Rows from block 11, named by matrix and row number. Rows with one number belong to one neuron. Each number is 128 + 32 x the weight over its row's rms, rounded and kept within 0 to 255. All counts start at 0. After the name is the row's rms in percent of the matrix's.
# gate: MLP gate (model.blocks.11.mlp.gate.weight, 512x256), inputs 0-255
# fc1: MLP up (model.blocks.11.mlp.fc1.weight, 512x256), inputs 0-255
# fc2: MLP down (model.blocks.11.mlp.fc2.weight, 256x512, transposed), outputs 0-255
gate.454 093 [151  68 133 107 173 116 118 157 101 144  91 147 122 123 186  63 172 123 131 135 156  87  90 130 102 144 107 151 122 106 125 164 179 150 143 111 148 155 142 142 110 148 126  87 109 133 163 101 104 116  99 101 169 158  78 134  93  89 120 124 143  99 132 155 111  75 119 136 120  98 206 120 124 167 134 219 138 111 150 153 127  98 108 129 149 167 169 115  83  77 100 164  99 124 137 171 127 104 124 152 152  96 149 169 143 145 123 120 124  83  55 145 151 131 103  92  85 236  92 125 153 116 178 139 138 155 129 120 194 102 160 109 111  81 111 131  87  94 191 109 120 174 139 150 114 101 173  90  78  82 190 148 154 187 108 131 153 104 148 169 132 171 118 105 123 130 117 147 114 179 211 162 163 138  79 150 130 132 123 128  79  81 168 120 132 101 215 147  80  63 126 134 125 150  86 138 117 174 118  93 161 100 122  97 144 119 138 122  98 125 135  95 144 116 177  91  91 187 172 148 110 152 153 111 128 121 153  70 147 158 101 135 152 199  72 152  93 157  57 140  88 123 171 116 125 146  55  82 113 105 134 126 134 160 111 146]
gate.455 102 [165 108 139 131  93 184 154 127 107 112  95 115 121 100  89 113 103 132  53 118 104 120 180 123 155  59 145 155 148 175  91 131 157 160 147 145  74 136 125 149 100  82  99 124 206 108 130 117 154 159 115 105 117 111 146 143 206 168 130 103 136  86 144 147 134 142 122 139  26  98 137 171 167 122 117 127 143 119 135 113 126  92 143 105  89  82 163 147 134 102 135 130  78 144 133 186 164 127 112 146 128 158  86 115 125 132  91 164 121 166 115 128 120 147 107 159 146 122  14 161  89 165 172 156 121 180 149 158  72  81  92 103 145  63  82 161 157 100 142 115 135 159 126 187 144  98 167 103 181 172 123 143 119 127 148 175 120 171 172 116 118 151 133 162 180 146 113  85 198 117 154 144 132 119 127  77 130 153 142 110  84 111 130 182 150 107 106 164  73 150  82 119 108 188 132  55 155 125 116 130 104  71 128 135 169 103 191 123 105  64  88 107 157  82 126 120 170 110 181 138 176 147 143  97 143 112  99 141  78 139 110 104 101 197 193 117  92  91 140 125 149 138  68 148 112 155 129 167 155 135  81  98 143 134 117 146]
gate.456 090 [120 113 155  91 154  75 106 116 190 110  96 137 107  77 148 148  74 136 129 206 145  66 148 122 104 120 129 130  97 131 123 140 157 133 142 154 133 110 101 123 116 129 126 128 194  89 152 152 181 136 121 137 150 172 122 120 120 149 154  96  82 121 118 156 154  83 190 154 104  94  95 171 108 163 170  85 116 176 110 120 106 150 173 148 126 167 148 154 142 126 167 144 142 128 117  83 135 120  92 122 101 120 128  74 149  98 144 145  97  82 125 203 160 112 165 148 179 132 142 119 126 144  61 149  88  43 124 134 166 116 150 162 104 163 138 115  83 130 190 130 171  86 151 172 113  54 110 112  88 139 100 103 112 160 117  91  84 135 132 114 121 113 171  70 144 110 153 156 191 103 183 127 128  85  71 116  75 138 143 131 106 130 151 148 134 106 171 180  86 144 183 144 107 145  95 108 124 138 180 178 168  99 172 160 120 120 166 170  86  86  99 138 123 157  88 156 150 190 140  90  83 103  73 144  83 169 103 114  85 120 181 141  82 198 128  61 150 135 176  61 153 127  93 158 112  86 133 121 119 177 146  75 115 112 148 171]
gate.457 106 [136 153 114 131 112 120 123 100 123 125 115 134 139 134 207 159 136  89  80  96 155 116 150 155 139 110 130  82  86 130 144 118 231  78 137 111 158 166 138  52 108  95 113 147 106  63 149 157  73 128 101 135 147 147 156  87  86 103 157 157 115 145 126  73 135 105 103 121 143  89 223  89 121 110 135 134 148 112 107 161 148 124 175 152 139 155 122 157 159 119 151 134 154 140  97 134 111 162  71 113 161 109 161  77  70 116  90 119 121 147  87 116 106 106 107 102 127 111 142 121 150 137 158 121 126 123 150 150  95  89 115 122 123 117  88 148 132 206 116 131 166  93 100 108  68  69 116 125 144  73 155 140 142  67 141 179 174 147  76 107 188 180 147 185 139  88 197 123 147 129 189 119 198 159  79 103 119 116 195 179 110 101 109 134 196 109 142 147 117 133 132  80 132 142  91 106 106  58 106 175 176 151 158 130 124 153 179  83 115 122 134  92 153 117  63 176 100  97 151 108  85 112 108 176 123 189  83 164 144  94 141 119 160 148 141  82 132 107 136 154 144 141  94 109 160  75 131 142 162 106 173 179 153 105 152  89]
fc1.454 093 [142 121  59 151 128 127 117 108 114  97 121 141 116 118 149 158 187 131 117 149 108 144  91 149 161  59 134 177  88 166 136 107 138 128 141 160 108  47 121  97 137  75 115 177 119 140 101  96 186 211 113 109  88 171 165 128 146 187 103 154  60 132 109 103  89 176 183 136  67 126  70 119 129 105 118 128 138 156  97 157 178 144 129 207 186 165 141 132 164 175 119  99 129 117  44  90 117 150 119 169  90 144 129 105 111  80 130  87 187 134 101 162 179 141 103 141 143 159 214 154 156 129  61 107  53 119 131 154 137 158 107 154 102 115 107 141 136 130 103 130 125 105 121 101 126 111 131 154 106 155 139 100 193 130 120  94 133 128  86 128 110  76 113 143 148 149 135 164 149  78 100 140 119 108 111 185 120 113 143 143  62 100 135 123  92 193  86  79 125 130 138 101 131 169 156  79 143 140 131 114  72 179 131 129 136 198 195 108 154 107 139 114 214 152 120  67 126 151 115 127 143  91 160 119 136 106 113 126 164 109 129 137  48 129 148 132 144 123 158  71 118 140  77 163 113 144 126 175 104 156 139 140 140  96 124  94]
fc1.455 098 [119 112 129 131 132  57 125 135 139  87 132 158 137  57 155  87 178 122  91 103 129 141  78 128 107 117 105  86 104  86 158 136 157 160 139 157 100 182 169  96 158 142 134 133  99 163 114 104 157 185 124 131 131  69 124 229 104 106 100 187 150 106 160  77  82  97 173 182 137 135 143  70 176  67 196 165 150 140 160 139 152 107 159 157 123 192 111 118 170 102 158 145 100  98  91 174 117 114 166  95 163 142  66 106 151 127 109 134 125 160 148 181 123  70  95 164 102 151 183 121 148 106 120  93 137 143 141 167 127 146 183 115 168 116 182 135  54 142 111 120 111 133 116 121 141 174  71 152  90 107  69 106 117 153 165 100 128 129 117 140 155 154 107 144  80  76 182 114 141 144 111 103 126 101 152 118  53 189 113 141  68 148 105 150  99 160 130 102 169 196 129  90 151 158 140  73 190 127 149 131 137 185 112  99 150 171  86 124 120 129 134 141 162 134 155 151 130 118  77  95  98  96  76 107 130  80 116 120 153 100 136 103 154 114 109 126 156  87 159 144 129 109 103 166 164 147  99 169  47 106  98 154 117 113 138 151]
fc1.456 094 [ 53 181 165 129 155 170 102 168 146 123 136 126 150 100 127 149 117 146 139 203 143 155 131 124 133 134 155 164 147 138 144 154 120 137 137  69 108 130 124 136  97 111 126 198 114 144 168 183 121 134 176 145  91  58 123 103 142 145 138 116  94 173 132 104  98  50 146 104 142 162 160 163 135 147 163 106 115 140 148  84 117 167 152  89 111  96 165 174  80  48 103 196  81 147 107 146 203 126 161 151  85  75 141 168 165  90 121 121 103  88 130 108  33 160 161  99 113 163 137 132 115 106  84 136 140 109 163 119 126 165 147 136 153 157 112  54  97  75 156 131 126  96 112 117  94  77 121 194 105  82 100 188 125 109 105 138 113  95 109 138 132 120 164 177 166 125 206 149 114 111 146 114 163 140 121 136 149 138 110  49 132 112 126  90 130 147 109 153 164  90 175 115  91 108  70  98 134 119 124 115 167 146 138 166  61 103 126 179  47 190 102  99  88 136 136 157 145 121 113 153 149 124 157  96 114 137 131 139 173 133 125 101 130  87 129  70 134  70 143 147 127  81 164 136  98 147 161 102 115 183 122  75 174 135  96 125]
fc1.457 105 [138 114 176 130  96 149 136  75 119 119 113 150  79  88 160 141 155 161  97 131 174 176 160  90 169 136 132  79  94 136 131 121 161 105  79 125 206 166 155 111 113 114 181  95 134 139 117 138  76 161  63 133 135 103 132  86 148 118 139 120  65  75  98  81 110 115 139 165 128 153 119 140 194 146  64 137 156  99 131  99 158  80 151  86 144 233 130 139 104 114 148 136 167 132 143 162 115 200 118 120 196  89 127  95  97 149 113 109 146 134  99 140 172 132 151 116  92 155 117 105 149 138 124 129  31 141  66 113 108 143  83 128 111 132 123 121 174 123 120 160 126 135 121  87 130  55 136 175 108 110 115 151 107  84  55 115 107 191 101 117 138 174 118  99 145 125  62 151 155  90 150 116 142 204  80 112 140  69 146 114 112 126 184 150 128  77 165 171  81 131 181 138 124 132 108 162  95  84 140 145 180 111 159 114 127 180 123  91 143 133 126 100  98 115 100 163 148 113 145 119  77 137 125 140 196 163 143 149 212 152 130 130 146 100  91 150 148 148  85 148  62 166 109 127 134 112 187 176 114 115 132 169 143 112 133 130]
fc2.454 146 [ 88 124 119  84  89  98 151  96 116  82 141 165 164 164  64 109 196  89 141 113  51 153 127 160  92 140 153 174  92 154  98 133 128 113 128 141 146  95 152 133  97 159 126 143  69 117 119 110 147 160 160 162 161 151 129 140  94 152 112 101  79  55  84  91  84  93  48 190 157  90  98  86 141 158 120 112 180 137 105 131  95 129 108 112 169 100 133 103  88 120 163 106 151 138 124 157 153  95 132 105  57 104 127 141 113 137 114 146 150 100  73  33 105 123 142 145 117 106 158 147 175 171 101 146  93 165 101 122 148 108 153 164 104 119  77 190 154  76 162 100 109 152 110 138 147 149  59 120 135 174 124 205 146  83 129 194 123 195 166 123 109 126 105 144 180 151 120 128 146 164  76 100 170 168 157 130 129 121 151 122 140 119 145 148 129 137 125 107 148 117  93  84 122 165  80 131 111 148 120  74 166 116 151 150 162 114 172 131 159 131 138 108 170 153 157 109 138 134 113  61 149 134 158 152 100 158  81 154 166 127 145 195  30 160 163 176 132 160 173 119 158 134 105 171  91  89  84 141  81 126 148 112 107 121 159 133]
fc2.455 077 [119  60 197 126 112 131 152  76 120 112 131 122 126 155 142 142 157  62 149 145 129 159 159  55 104 199 123  47 149 136 170 138 150 128 128  79 168 137 149 165 166  42  77  94 117 139  87 149 119 157 145  89 122 134 163 137 115 139 164  54 127 179 179 128 100  63  94 157 122  96 144 129 148 101 105  73  95 133  87 136 145 152 115 123 182 178 112 146  70 117 155 153 133 118 131 184  88 130 119 124 216  93 116 132 152 145 116 104 110 116  83 229 148  65 132 124 123 132 116  85 104 115 107 101 166 120 144 142 116 108 114  84 139 105 118 138 170 188 141 184 157 136 156 109 116 157 134 122 135 122 125 112 150 106 135  73  88 150 159 116 139  69 149 142 120 126 116 200 125 153  80 124 108 129 157 126 102 133 155 107 114  77 153 127 150 140  64  91 122 127 112 177 138 121 175 103 130 110  93 120 148 122 151 121 151 112  79 137 152  88 146 136 135 152 105 168 127 124 109 146 110 150  67 132 146  79 158 159 129 134 157 126 140 201 147 125 115 136 179 169 232 133 107 167 152 112 164 103 122 109 100  95 134  33  82 102]
fc2.456 061 [ 93 145  78 124 142 111 176 166 168 119 157 182  60 146 101  92 127 151 171 107 142 133 156 182 188 107 140 152 116 166 138 139 146  90 185 137 134 136 114  88  97 142 177 155 120 107 150 165 152 148 114 166  77 128 138 100 179  84  62 124 145 137 104  82 102 120 164  68 140 176  88 131 198 116 128 124 121 114 171 112 112 134  88  63 107  95 162  94 144  74 130 145 158 182  98 130 139 124 152 120  50 150 165 114 116 145 154 184 133 191  96 134 101 103  93 108 144 133 105  98 167 134 105  96 104 119 118 110 114 173 166 177 104 179 155 144 167 105 108 145 161 137 104 130  94 142 122 115 191 119 158 144 120 150 155  95 153 148 118 155  74 150 103 184 138 163 163 138 141 136  70  84 123  92 111  63 157 129  52  85 135  93  75  75 153 138 150 135 116 194  97  95 159  89 142  55  92 162 141  76 144 131 162 118 131 126  84 116 113 167 118 119  68 133  80 136 114 132 160 114 167 148 108 143 146 111 122  98  69 128 118  99 187  86 111 164 101 129 126 178 114 169  95 102 156 128 128 150 142 113 192 139 174 109  46 140]
fc2.457 117 [ 93 161 176 122 127 123 129 128 144 129  68 152 133 107 121 190 157 151 158 114  95  96 175 153 142 120  83 121 105  87 139 199  96 144 129 154 138  81  95 112 165  48 161 107 142 114  97 126 156  70  94 115 132 139 134 123  37 158 179 157 187  99 164 115 124  62 140 143 143 144 188 104 138 125 146  88 150 147 116 184 171  91 122 118 120  46 110  44 137 131 129 153 137 130 111 121 124 181  86 149  86 170 138 116 109  77 168 140 161 202 164 120 117 146  88 120 147 177  88 114  80 149 118 113 163 136 167 214 110 175 103 129 111  91 142 165  70 128 152 151 140  52 117  84 109 141 127 176 133 108 137 144 114 113 190  74 141 110 139  77 130  76 164 133 142 145 129 123  73 166 160 173 177  96 106  51 117 128 131 125 107 126 118 137 130 135 158 101 104  78 154 108  94 178 110 131 137 176 128 112 127 106 132  89 134 132 123 152 151 117 117 151 144 137 139 186  80  89 133  98 126 138  85 149 196 102  79 108 130 132 164 102 157 124 113 129 145 135 133 138 144  61 105 196  99 148 101 147 185 122 145 171 162 156  99  97]